A small multi-label image tagger, trained from scratch: batches of 256.
Rows from block 10 of a small multi-label image tagger, named by matrix and row number. Rows with one number belong to one neuron. Each number is 200 + 40 x the weight over its row's rms, rounded and kept within 0 to 999. All counts start at 0.
After each neuron's rows are labels from the 100 images, of 14848, where the neuron reaches its highest value: "strongest on" is what is common among them. Only what is clearly more common there than usual is listed. The data: reaction-diffusion patterns (Gray-Scott).
# fc1: MLP up (model.blocks.10.mlp.fc1.weight, 1024x256), inputs 0-63
# fc2: MLP down (model.blocks.10.mlp.fc2.weight, 256x1024, transposed), outputs 0-63

fc1.325,199,206,253,182,133,240,185,236,205,203,141,180,169,187,175,162,239,172,243,199,177,210,141,211,228,196,193,164,200,161,234,226,187,166,159,236,250,207,210,223,136,224,181,197,183,181,257,323,138,242,133,213,202,202,208,158,187,248,293,243,193,278,210,232
fc2.325,198,149,181,211,189,231,229,182,241,203,262,192,212,206,189,247,195,183,189,167,190,200,217,230,186,175,216,156,199,102,247,97,247,208,114,186,147,185,102,195,239,227,179,226,130,197,205,239,274,156,129,161,263,186,204,169,246,227,154,149,180,216,152,274
strongest on: pastel

fc1.425,210,255,205,157,215,203,124,205,177,166,204,172,172,211,235,145,163,126,331,238,155,225,144,195,225,155,214,217,226,281,212,177,272,110,211,175,184,195,123,183,148,135,224,185,146,245,142,184,180,193,227,217,173,150,196,156,236,231,212,233,205,194,221,83
fc2.425,210,217,232,199,186,225,187,194,181,220,215,223,151,231,195,232,166,196,130,211,200,170,263,192,174,213,190,265,187,155,295,167,200,153,193,157,183,174,156,191,244,218,211,208,219,173,144,151,166,216,144,219,196,145,187,251,219,203,255,165,235,221,278,170
strongest on: embossed; stretched

fc1.71,204,379,210,164,243,259,207,261,202,236,273,174,182,193,122,188,207,223,159,202,200,140,185,237,226,227,164,176,233,204,150,179,206,228,205,202,210,214,175,162,144,174,206,227,193,159,149,202,257,210,180,163,218,170,175,167,195,248,228,198,173,195,296,224
fc2.71,218,245,209,270,175,185,194,223,218,261,212,272,186,249,166,160,245,207,217,205,197,128,135,213,258,207,219,150,225,178,308,164,182,207,143,187,280,268,208,150,238,187,230,178,210,159,227,246,197,167,178,198,235,205,163,237,173,116,298,190,164,191,203,231
strongest on: feed 0.078 kill 0.061

fc1.592,172,270,178,215,211,169,209,192,225,223,186,186,258,188,181,212,222,209,219,154,211,204,201,301,190,187,193,216,191,214,129,173,223,216,215,234,246,132,230,231,188,271,125,183,220,170,194,186,208,187,168,142,193,201,175,241,184,195,184,200,227,259,262,215
fc2.592,164,219,216,186,237,245,166,201,191,248,221,205,135,227,209,65,207,228,283,196,163,233,132,204,142,140,206,196,200,220,136,174,235,199,240,215,173,203,240,197,194,216,234,239,214,96,173,245,195,181,153,200,189,177,207,220,191,157,233,181,190,133,260,153
strongest on: feed 0.078 kill 0.061; feed 0.058 kill 0.065

fc1.743,148,207,191,179,172,166,165,260,201,187,202,156,214,209,187,263,151,179,215,180,178,163,159,226,240,187,153,226,230,245,184,221,208,225,217,167,170,224,186,234,195,220,189,216,183,158,154,246,184,160,138,223,173,108,186,133,231,184,144,172,228,213,233,181
fc2.743,188,158,272,200,224,231,201,141,167,156,190,124,193,116,227,210,209,258,256,127,220,247,226,127,179,131,242,203,221,180,227,198,221,112,242,182,217,141,132,256,282,238,228,220,244,233,230,126,276,170,155,208,171,187,131,175,214,240,203,138,132,232,197,214
strongest on: feed 0.058 kill 0.065; feed 0.078 kill 0.061; cool

fc1.185,171,227,225,191,223,253,89,94,156,249,136,102,243,222,186,164,240,308,176,222,154,218,237,199,205,195,145,291,216,224,226,192,212,169,202,209,207,143,258,190,210,165,196,223,173,264,141,214,234,192,215,298,184,182,279,193,246,156,183,231,207,182,211,182
fc2.185,222,188,203,252,255,133,192,209,221,161,248,146,179,207,229,178,230,246,250,232,169,153,238,173,161,137,237,136,172,245,218,197,197,176,253,172,193,163,140,235,261,235,156,248,256,186,232,218,185,165,176,257,188,140,127,197,225,176,249,171,172,269,254,250
strongest on: cool; feed 0.078 kill 0.061; vivid

fc1.387,189,225,230,203,179,191,181,239,202,189,165,219,165,211,158,260,231,194,247,198,222,140,219,199,260,199,207,161,179,214,217,192,114,198,199,257,235,181,216,240,176,201,185,158,158,242,175,162,151,134,197,281,127,173,213,146,181,212,240,235,237,226,193,149
fc2.387,202,134,140,174,191,244,212,199,217,162,226,93,166,168,183,220,241,163,200,243,195,180,179,251,149,193,188,196,184,110,177,173,155,233,195,171,162,99,151,191,153,227,178,234,209,194,180,226,260,223,208,245,253,275,248,144,135,233,180,190,231,178,195,229
strongest on: grey; feed 0.026 kill 0.055; feed 0.03 kill 0.057

fc1.211,255,216,284,243,187,192,232,157,174,188,244,240,208,180,208,267,157,202,248,232,226,122,211,234,178,273,234,106,220,243,216,101,219,263,202,218,165,200,254,255,169,209,201,208,137,202,273,267,216,178,155,250,171,201,225,224,183,195,200,201,199,197,219,120
fc2.211,244,213,273,220,227,235,171,199,189,258,252,199,205,252,113,241,277,162,145,205,228,220,194,208,286,213,157,235,223,171,219,220,192,177,159,149,196,188,224,212,197,225,189,149,181,230,193,192,227,136,176,173,223,244,190,181,194,181,213,165,145,212,249,232
strongest on: grey

fc1.406,223,188,210,203,220,291,112,133,290,172,216,143,187,181,112,275,170,242,216,206,188,151,218,204,217,184,236,136,253,206,192,182,178,305,177,228,240,243,170,160,140,157,272,308,188,188,158,213,201,205,263,191,216,195,236,207,205,222,219,223,226,249,205,209
fc2.406,188,178,177,241,150,229,216,192,233,225,278,210,195,168,158,185,172,147,195,243,153,237,187,168,134,145,128,288,207,185,227,209,199,171,160,228,208,192,188,171,217,299,212,236,161,171,149,148,199,246,156,139,179,197,140,199,236,204,221,245,210,214,156,190
strongest on: warm; feed 0.078 kill 0.061; feed 0.058 kill 0.065

fc1.505,189,179,169,191,232,265,196,255,267,193,197,160,176,146,152,165,243,137,208,212,160,249,193,241,233,178,220,182,247,153,211,143,219,201,206,230,256,290,85,209,236,124,268,198,161,263,179,210,203,177,187,153,176,209,230,212,208,251,221,244,224,209,208,221
fc2.505,222,223,237,151,211,174,202,167,173,180,237,192,234,219,281,168,192,215,164,209,165,174,256,152,248,256,158,143,160,164,196,177,246,237,230,168,199,229,139,286,217,223,234,207,249,223,229,234,177,202,129,240,229,219,212,204,225,251,178,186,275,239,229,140
strongest on: feed 0.058 kill 0.065; feed 0.078 kill 0.061

fc1.562,194,195,172,164,202,221,199,229,324,203,172,216,205,206,236,243,222,188,279,252,234,222,147,269,202,252,306,176,221,221,221,180,251,200,224,181,224,190,173,206,175,191,197,223,186,201,124,216,176,199,178,228,192,220,165,157,239,176,224,214,229,183,186,180
fc2.562,190,242,234,192,257,192,169,141,238,212,189,215,153,238,203,189,190,187,250,168,149,258,171,215,170,224,200,155,132,250,178,191,173,144,196,227,287,200,201,161,219,196,142,191,202,117,200,208,221,211,195,214,101,170,161,243,145,207,236,188,176,188,189,245
strongest on: feed 0.078 kill 0.061; feed 0.062 kill 0.061

fc1.364,219,221,181,184,141,263,222,207,189,185,219,148,191,226,127,212,226,218,177,243,194,156,222,225,213,276,204,302,225,191,194,180,163,199,133,157,164,275,93,258,229,249,277,178,206,199,183,225,150,200,236,204,170,245,205,182,173,248,181,235,248,226,167,188
fc2.364,153,170,220,161,167,280,122,195,202,176,207,154,99,252,152,214,183,162,222,158,215,201,206,234,149,143,244,236,221,176,163,225,148,192,188,132,221,181,179,240,165,265,168,241,177,237,159,171,227,170,126,188,193,224,163,166,119,259,181,185,168,188,281,199
strongest on: feed 0.078 kill 0.061

fc1.195,235,215,190,179,181,199,164,230,195,174,200,148,302,258,183,257,184,191,192,214,103,184,204,192,196,197,282,135,192,261,153,203,255,267,144,193,159,147,151,160,143,228,248,201,213,154,236,183,173,190,185,264,153,162,151,210,212,206,191,202,238,253,173,194
fc2.195,265,198,232,218,232,190,201,209,212,169,181,171,175,154,245,263,216,166,251,203,191,164,337,193,283,228,190,207,227,182,235,173,136,201,291,163,188,233,197,248,223,195,127,215,213,203,187,156,180,166,237,214,206,162,208,229,274,280,172,193,213,212,280,247
strongest on: vivid

fc1.662,155,187,247,216,166,253,216,168,154,154,193,258,182,232,190,184,185,133,179,212,232,148,203,233,177,176,185,111,194,220,111,82,248,166,185,229,155,195,210,223,148,120,200,224,149,255,240,193,260,186,210,216,162,141,218,122,176,184,215,231,202,228,196,119
fc2.662,162,150,253,211,140,265,215,226,213,190,180,204,155,171,160,177,235,223,233,182,210,208,227,228,184,133,236,176,268,156,253,121,237,189,221,196,135,202,220,205,260,245,232,165,138,230,189,227,209,223,161,185,246,195,192,158,186,176,203,150,198,133,231,128
strongest on: grey; feed 0.03 kill 0.057; feed 0.026 kill 0.055

fc1.25,154,178,171,184,152,247,169,218,227,121,306,150,195,260,191,180,235,170,226,241,233,202,195,176,226,213,262,192,198,229,183,220,172,215,198,190,214,225,221,188,222,198,170,157,223,217,215,161,145,216,231,157,225,261,191,232,241,154,169,240,229,203,196,200
fc2.25,191,179,122,121,211,260,207,192,190,255,205,188,243,183,242,216,170,194,114,227,199,174,244,221,143,194,133,185,187,222,190,201,182,192,185,189,142,151,202,198,213,233,193,217,187,184,117,357,133,260,223,205,234,174,233,212,181,197,222,243,139,213,222,222
strongest on: vivid; dark

fc1.148,178,184,207,198,188,228,179,105,278,205,212,273,278,253,211,211,120,138,230,219,175,229,223,194,206,165,172,242,169,210,171,212,168,290,220,116,143,211,132,286,219,179,197,223,205,124,225,241,203,213,138,194,180,143,209,167,216,191,179,249,211,196,192,200
fc2.148,148,219,221,255,201,174,97,168,139,203,241,238,252,208,177,184,200,269,214,210,273,224,254,172,230,144,212,195,213,234,262,234,139,150,280,230,254,262,199,173,228,176,134,187,190,172,179,120,182,196,181,200,121,184,164,192,180,194,201,148,193,199,238,176
strongest on: dark; feed 0.078 kill 0.061

fc1.572,207,278,205,187,224,226,175,173,279,236,64,188,199,201,256,269,206,150,162,208,180,179,216,199,195,155,207,217,232,225,252,141,221,177,199,191,196,164,167,158,202,204,241,271,202,160,220,117,232,173,171,155,293,148,208,215,218,152,152,213,222,192,214,195
fc2.572,209,241,145,225,214,208,159,224,140,107,236,128,199,227,254,253,243,225,216,190,198,143,262,201,183,164,190,218,253,244,247,116,156,187,233,203,221,162,106,205,246,204,199,246,269,131,215,187,235,196,204,237,249,176,181,177,223,156,203,135,181,226,247,303
strongest on: earthy

fc1.23,228,277,231,198,69,272,245,213,275,142,205,204,208,202,171,234,203,176,176,223,213,185,138,190,240,275,247,237,212,194,238,224,242,234,176,213,235,204,186,183,105,221,147,237,238,276,152,270,177,172,143,262,161,113,175,163,171,146,240,236,195,229,223,207
fc2.23,173,187,186,150,243,252,204,139,204,238,209,168,249,235,243,223,138,190,200,183,153,137,290,228,186,262,198,226,148,230,300,212,196,198,179,196,171,202,125,195,170,208,189,303,253,166,130,221,187,210,210,168,187,149,198,271,207,140,206,177,210,248,221,201
strongest on: feed 0.058 kill 0.065

fc1.363,221,161,159,232,184,224,212,182,163,207,195,133,144,208,259,226,158,240,186,125,175,162,202,205,244,279,139,172,196,220,169,126,171,235,195,223,236,217,196,174,154,195,277,303,187,197,236,247,218,169,133,189,214,247,273,147,224,303,145,209,208,169,205,215
fc2.363,149,182,247,108,174,277,207,162,202,242,253,194,201,262,197,233,208,150,170,199,208,198,200,304,259,229,219,213,176,142,208,181,232,256,159,176,182,238,193,234,141,190,244,182,157,230,239,303,251,242,204,192,253,279,133,170,215,247,164,199,160,185,191,187
strongest on: embossed; warm; feed 0.034 kill 0.0618

fc1.497,264,266,262,183,189,224,163,296,221,154,135,226,164,166,167,239,219,163,193,139,154,175,166,202,255,273,179,174,199,227,181,145,152,275,207,197,221,170,187,268,202,242,219,227,149,269,202,196,191,141,135,249,178,194,214,184,161,182,234,269,221,196,168,168
fc2.497,182,170,214,198,220,188,250,219,198,278,189,174,246,171,192,174,133,223,202,112,264,175,193,165,208,260,263,269,225,190,218,182,270,210,250,169,172,243,232,184,139,179,223,170,192,173,211,271,128,243,227,221,287,258,152,231,202,205,188,285,206,159,210,184
strongest on: embossed; stretched; feed 0.026 kill 0.059; feed 0.03 kill 0.062

fc1.156,227,196,175,198,229,316,184,246,314,155,171,215,289,238,154,184,140,136,160,162,180,264,252,265,216,217,227,205,180,180,179,182,204,224,219,209,212,209,165,205,186,220,147,268,156,199,136,220,172,213,193,185,164,126,231,224,161,216,238,184,234,201,189,185
fc2.156,203,210,224,224,121,299,216,205,163,241,190,209,209,189,178,140,135,119,210,234,184,158,201,235,260,193,214,209,265,149,150,217,188,248,230,187,182,226,242,188,146,210,237,194,151,179,133,234,221,251,147,241,232,134,172,231,186,235,176,214,168,184,177,150
strongest on: dark

fc1.729,331,230,221,218,168,175,189,180,218,199,232,199,208,181,146,169,175,174,177,190,224,168,240,227,192,276,262,161,254,213,255,38,191,278,222,283,183,178,190,223,217,170,197,184,161,212,101,140,205,191,174,219,245,143,279,219,241,200,232,161,186,228,228,194
fc2.729,175,148,180,245,164,210,158,229,216,165,203,191,146,186,171,207,225,250,236,283,164,236,117,201,181,215,219,188,235,129,152,192,294,207,204,246,180,220,273,154,158,218,239,187,168,137,161,228,268,271,182,150,213,158,144,198,206,126,245,260,234,179,122,173
strongest on: earthy

fc1.248,234,169,231,168,195,202,125,149,256,197,265,209,215,186,222,137,170,225,164,252,106,203,186,191,179,245,220,217,232,239,124,208,176,242,204,208,221,188,214,211,250,185,187,260,141,216,239,192,253,198,220,217,208,131,349,170,254,170,191,231,196,186,188,175
fc2.248,202,161,171,216,235,179,196,190,215,217,334,189,292,252,204,223,201,196,254,169,243,198,215,131,229,179,257,287,183,182,205,182,213,178,149,182,187,292,189,231,192,202,225,166,168,268,199,252,154,201,155,179,182,181,149,194,214,177,161,168,205,202,182,152
strongest on: dark

fc1.758,160,204,163,258,208,204,213,262,147,198,268,113,204,232,186,249,223,278,225,267,196,201,252,262,150,215,192,196,250,156,177,186,184,204,197,225,201,259,128,136,211,206,132,197,191,147,207,281,210,178,203,266,199,176,252,183,293,236,190,202,231,226,140,195
fc2.758,206,183,206,125,161,176,250,128,230,226,189,236,173,296,168,204,229,145,225,206,202,289,193,236,222,201,194,222,211,185,155,197,173,186,165,252,226,217,235,127,163,158,233,206,154,195,227,195,223,196,189,136,179,205,236,240,195,241,168,190,240,172,127,169
strongest on: warm

fc1.155,181,242,90,200,252,247,232,237,285,194,217,178,192,192,174,223,132,212,205,255,208,193,242,187,222,278,223,173,214,210,158,174,229,162,224,219,268,174,194,207,304,172,155,186,193,262,216,184,185,188,164,237,183,180,237,198,237,182,150,231,219,205,214,202
fc2.155,226,171,253,213,150,255,241,172,270,202,140,204,118,103,149,250,216,203,216,161,214,278,137,144,150,185,238,181,242,214,161,240,172,195,199,189,245,191,251,179,185,208,190,202,206,206,194,138,290,259,205,194,171,219,199,235,204,257,222,215,52,178,199,190
strongest on: earthy; feed 0.078 kill 0.061; feed 0.062 kill 0.061

fc1.116,237,170,148,201,198,222,182,205,191,200,216,146,229,245,180,247,211,241,288,228,179,180,117,193,200,213,154,162,190,186,160,170,234,220,169,168,200,180,243,202,211,257,193,141,137,177,155,206,227,213,192,197,159,255,276,167,145,204,166,186,253,239,197,217
fc2.116,234,177,138,230,201,182,220,227,249,130,188,175,186,246,222,230,232,215,258,187,165,159,205,133,170,180,193,173,186,181,217,226,198,206,132,165,179,215,204,271,274,221,240,117,237,173,248,179,221,224,95,234,151,206,130,139,247,179,190,130,170,218,213,243
strongest on: vivid; feed 0.078 kill 0.061

fc1.655,191,220,160,186,208,199,223,228,165,180,99,164,223,195,262,208,202,136,226,159,230,169,158,169,228,191,220,151,203,246,184,216,166,149,220,157,204,178,231,172,214,269,217,208,195,186,196,218,150,133,194,296,202,160,214,211,217,185,198,207,185,292,211,178
fc2.655,150,161,284,160,233,209,200,118,244,247,221,227,201,185,189,165,112,220,208,148,180,294,188,188,179,167,167,216,158,131,229,231,261,204,257,192,158,196,198,221,216,210,211,191,228,188,182,167,255,198,196,172,154,176,209,234,157,238,200,183,192,168,140,114
strongest on: vivid; feed 0.058 kill 0.065

fc1.159,160,233,208,170,198,239,71,250,214,159,196,152,163,245,196,208,202,170,289,227,200,224,236,202,247,124,191,210,256,175,222,220,156,234,229,242,237,261,192,218,260,127,263,164,184,195,193,206,119,158,229,289,148,204,219,230,248,235,203,258,239,205,195,145
fc2.159,224,174,211,170,182,260,231,134,242,145,263,171,153,187,172,240,216,189,275,214,129,185,209,251,260,221,217,157,225,114,261,190,230,186,149,187,214,239,185,228,193,212,313,218,213,241,171,195,297,136,83,180,244,173,206,162,227,158,210,162,253,171,184,194
strongest on: feed 0.058 kill 0.065

fc1.130,136,238,137,159,252,186,186,266,162,149,221,156,197,224,160,209,138,239,173,229,253,157,191,247,222,274,162,174,250,262,156,215,188,221,211,213,203,242,168,192,144,246,217,207,240,188,166,253,208,169,187,190,200,126,199,202,200,297,190,211,244,256,192,203
fc2.130,260,211,215,237,228,152,207,170,212,174,231,241,247,238,191,189,176,152,162,131,272,212,161,131,175,196,119,292,169,139,246,236,199,167,110,109,205,209,177,183,179,179,229,177,213,201,212,108,243,209,203,168,179,336,197,183,175,238,190,203,173,217,167,229
strongest on: feed 0.078 kill 0.061

fc1.705,150,256,214,180,203,151,248,211,223,242,251,248,243,294,194,253,191,212,167,295,192,129,226,236,218,157,198,218,227,232,191,169,204,226,239,199,218,221,218,200,226,139,228,219,206,182,188,172,152,166,156,285,168,131,201,101,255,148,176,187,269,258,262,235
fc2.705,180,215,298,222,195,200,142,156,184,204,203,175,286,243,182,189,171,127,143,236,223,117,206,260,180,285,242,208,234,174,160,234,271,262,202,223,173,181,219,253,117,202,177,174,205,304,222,221,239,196,183,208,157,183,188,148,208,246,144,224,237,188,201,166
strongest on: earthy

fc1.503,272,252,173,199,150,260,248,185,304,187,200,199,239,164,238,204,222,249,219,216,194,260,188,196,266,338,272,221,221,190,234,171,187,192,192,242,262,211,133,183,146,274,157,252,192,226,175,229,174,144,145,208,189,145,206,229,226,180,311,211,214,195,203,210
fc2.503,190,169,198,109,214,248,235,169,238,159,262,176,200,149,185,229,111,137,289,140,147,270,203,163,199,206,205,277,166,168,261,167,191,197,183,171,216,242,182,180,203,184,236,252,224,195,188,203,247,190,83,117,205,248,163,205,194,289,190,177,249,232,186,175
strongest on: feed 0.058 kill 0.065

fc1.570,265,195,229,237,196,154,218,175,153,211,149,248,155,249,172,232,230,230,208,175,202,171,183,146,204,235,189,165,272,247,166,82,244,220,254,229,252,230,133,188,156,125,201,206,182,149,198,221,207,197,145,147,226,183,203,196,239,228,259,193,207,214,263,181
fc2.570,182,181,177,202,241,225,113,153,242,190,254,183,158,203,156,254,238,233,239,285,199,230,149,269,189,144,214,206,176,132,148,243,213,187,210,170,202,176,151,204,144,258,189,234,166,247,107,199,194,226,229,196,203,260,227,164,168,212,231,156,104,187,214,158
strongest on: stretched; feed 0.078 kill 0.061

fc1.742,125,227,235,169,171,184,193,219,199,146,225,241,250,251,260,205,220,179,273,198,143,208,175,196,228,155,166,216,194,179,247,207,170,205,239,180,296,196,202,190,205,192,251,186,232,226,160,236,207,219,252,204,161,187,217,218,236,222,198,267,235,281,201,204
fc2.742,248,155,256,230,257,149,207,107,196,178,255,178,212,204,155,224,191,202,253,168,253,169,143,172,173,221,177,140,242,159,289,163,216,226,141,203,203,283,288,162,179,180,186,166,120,256,175,216,246,185,243,161,260,205,227,162,121,203,203,222,221,151,174,147
strongest on: cool; feed 0.078 kill 0.061

fc1.6,173,224,266,191,193,236,172,187,259,208,154,219,238,217,160,191,172,271,234,232,184,179,203,194,217,192,243,197,192,260,234,197,200,208,185,206,195,186,230,171,180,164,184,195,207,242,169,218,170,143,162,214,209,209,213,202,184,307,280,202,213,230,251,170
fc2.6,197,176,143,205,148,206,162,164,165,185,214,143,200,204,243,267,220,210,229,210,202,238,178,274,208,184,157,201,131,206,227,236,199,222,149,195,162,152,172,256,99,238,231,181,197,201,250,234,251,199,207,183,175,227,214,173,174,190,147,210,170,228,141,197
strongest on: stretched; feed 0.046 kill 0.063; feed 0.078 kill 0.061

fc1.240,251,176,311,79,175,176,143,232,184,190,257,182,162,213,118,206,119,192,233,210,203,202,189,227,230,273,225,239,269,228,198,178,121,177,234,213,296,160,174,201,189,151,162,223,155,203,187,192,248,229,237,174,175,157,256,213,263,162,277,180,198,219,239,171
fc2.240,158,216,147,171,218,256,183,206,167,157,248,182,120,187,243,218,217,245,241,233,139,170,266,225,180,174,191,145,151,222,215,164,156,139,258,252,232,157,186,169,230,231,178,295,220,204,125,206,171,211,220,228,178,137,189,190,237,194,188,138,240,242,247,167
strongest on: vivid; feed 0.062 kill 0.061

fc1.323,213,274,168,183,208,215,109,185,227,216,220,206,263,219,176,243,184,221,164,271,169,194,197,197,256,257,220,135,258,178,201,152,157,251,155,232,198,209,187,195,110,238,240,225,202,170,173,260,207,133,197,222,191,191,204,203,212,227,203,270,226,187,198,169
fc2.323,192,205,127,198,176,304,200,167,182,193,271,176,192,163,218,218,103,166,218,149,179,186,216,195,236,205,201,218,183,205,238,149,221,235,216,139,156,297,172,222,181,255,221,198,211,229,159,241,150,247,159,197,243,255,185,174,225,237,198,273,238,211,229,128
strongest on: feed 0.058 kill 0.065; stretched

fc1.62,163,168,192,210,301,218,168,231,178,132,243,166,161,274,209,177,169,197,248,158,231,228,202,201,199,274,203,232,228,164,240,228,155,274,84,216,202,243,168,226,175,179,246,182,251,197,198,188,196,104,143,166,189,201,218,194,256,297,222,262,187,238,214,154
fc2.62,183,167,154,224,189,210,158,170,249,212,250,194,226,194,192,232,163,185,106,219,169,164,222,211,148,186,145,185,156,192,190,199,239,201,207,145,145,139,164,238,198,255,205,233,245,220,196,231,158,207,224,189,247,288,181,196,173,272,168,235,278,176,219,207
strongest on: cool

fc1.310,214,198,137,259,201,223,177,175,239,185,187,165,266,212,246,268,96,169,174,166,221,217,226,243,200,226,138,134,217,220,195,204,162,256,166,202,202,152,212,217,199,293,152,177,176,175,212,210,240,224,208,214,246,117,227,198,159,185,125,170,206,267,229,156
fc2.310,188,138,297,186,227,248,199,135,228,138,206,137,169,149,195,209,141,221,262,114,151,233,166,229,199,193,217,166,196,174,233,236,205,203,222,196,197,211,200,259,218,228,243,202,223,205,236,223,275,133,124,207,210,253,166,176,180,257,160,198,212,184,184,163
strongest on: feed 0.058 kill 0.065; feed 0.078 kill 0.061

fc1.78,169,229,257,196,187,289,217,109,159,163,249,128,228,232,223,229,198,196,196,209,210,155,242,221,178,270,141,213,248,160,157,236,264,225,206,191,225,239,152,192,185,254,255,212,227,128,208,181,196,258,267,201,190,211,188,199,202,248,248,237,205,267,198,150
fc2.78,193,223,152,161,205,161,252,328,174,240,194,237,287,233,215,201,230,202,173,120,216,158,180,133,212,221,182,253,213,196,152,143,214,190,196,115,183,143,200,177,172,138,206,223,194,232,187,162,201,186,250,140,211,222,264,256,217,185,195,218,192,236,196,253
strongest on: embossed; feed 0.058 kill 0.065; feed 0.078 kill 0.061

fc1.580,177,171,267,143,223,217,200,210,180,205,207,212,173,189,205,211,209,198,280,234,132,216,205,215,222,303,187,178,235,222,206,211,270,194,236,224,201,185,223,203,135,254,178,192,176,121,248,282,243,161,181,212,122,189,240,223,168,268,242,229,216,195,218,156
fc2.580,285,253,181,209,183,223,293,171,234,155,163,213,158,163,162,230,162,175,199,211,169,175,217,112,231,187,162,244,218,115,211,185,219,204,84,211,227,214,226,207,213,226,248,198,160,167,179,172,178,232,146,227,194,223,232,215,259,219,210,260,242,158,170,203
strongest on: cool; feed 0.058 kill 0.065; feed 0.078 kill 0.061

fc1.713,146,243,206,97,167,203,228,242,151,182,155,280,161,151,218,244,219,206,207,260,213,111,170,284,267,165,248,213,202,202,158,178,230,215,201,204,237,223,174,293,140,195,271,182,130,170,246,206,260,169,172,192,245,181,170,203,116,198,222,242,206,246,175,189
fc2.713,211,196,162,227,225,184,222,126,190,197,296,211,144,194,178,231,241,239,194,190,131,127,242,185,182,194,179,209,207,205,204,173,181,187,212,207,227,190,164,170,200,232,115,265,138,201,181,211,196,164,241,127,243,129,268,179,221,159,203,187,244,220,216,240
strongest on: pastel

fc1.553,228,241,287,221,139,212,167,234,184,176,192,178,211,220,214,199,214,250,282,133,186,147,213,183,193,258,169,180,218,236,165,186,202,162,203,190,246,167,166,189,116,241,195,239,237,213,138,184,251,203,126,225,202,102,222,176,174,176,253,204,210,231,255,179
fc2.553,202,195,125,229,163,206,188,219,222,87,207,147,193,186,275,215,243,178,276,217,169,167,204,241,223,157,208,118,194,214,191,180,221,213,166,217,194,179,181,243,140,238,201,150,186,239,247,237,205,260,222,210,264,184,253,163,223,188,99,231,223,244,160,205
strongest on: stretched; feed 0.058 kill 0.065; feed 0.078 kill 0.061

fc1.674,236,179,233,187,204,239,223,144,267,230,287,187,272,174,199,240,113,249,225,161,221,193,223,246,262,200,219,199,264,213,227,174,204,297,230,239,223,223,175,209,254,199,280,218,135,194,230,184,203,222,149,182,197,225,228,202,222,238,239,253,193,209,219,188
fc2.674,191,194,166,221,186,152,179,218,207,202,143,231,192,140,155,117,219,234,274,264,165,192,163,153,200,142,177,158,209,172,182,166,278,182,196,242,211,169,274,168,162,217,190,200,152,158,195,170,237,185,277,192,235,167,213,195,231,112,190,222,220,173,185,188
strongest on: earthy

fc1.691,154,261,223,143,211,192,186,175,165,201,215,194,183,277,190,236,176,172,250,225,200,184,203,227,201,168,185,225,184,273,215,230,260,166,219,171,256,214,226,178,147,199,201,200,204,131,129,218,231,234,150,191,157,138,165,152,167,179,239,200,258,179,255,204
fc2.691,196,176,236,187,174,179,216,189,238,231,93,175,153,139,110,250,173,177,215,162,175,235,180,162,139,220,237,211,270,168,156,200,206,185,250,177,210,185,208,189,228,181,176,223,152,186,156,99,230,238,222,217,201,128,256,213,162,210,201,169,153,228,244,198
strongest on: vivid

fc1.524,152,214,171,170,265,229,237,160,209,181,212,182,229,293,119,256,187,220,257,291,210,199,214,282,251,156,150,276,229,243,219,220,207,179,212,188,264,217,206,220,236,187,268,182,214,142,201,287,159,212,235,222,185,280,163,191,173,214,171,219,204,213,203,165
fc2.524,233,222,153,246,220,185,230,259,157,163,217,211,204,175,196,160,193,204,168,205,199,233,149,222,217,190,210,206,261,114,177,282,224,199,142,223,207,200,239,200,299,191,250,153,181,219,183,221,190,194,213,193,213,211,154,146,212,203,187,197,133,130,187,249
strongest on: feed 0.078 kill 0.061

fc1.216,282,271,181,200,172,221,156,243,233,198,124,259,214,247,161,140,230,163,229,205,199,255,210,173,211,180,163,217,200,204,242,235,175,228,158,216,158,216,223,253,219,185,192,199,203,207,163,250,229,223,223,239,164,167,246,88,127,183,181,178,320,214,163,201
fc2.216,180,173,248,242,152,278,237,253,240,209,162,219,179,145,176,179,198,221,260,170,228,217,156,202,179,174,280,239,269,189,227,146,209,206,153,251,184,155,131,218,181,255,223,193,172,248,226,146,222,269,145,174,203,147,181,241,280,202,219,154,153,110,191,143
strongest on: cool; feed 0.026 kill 0.055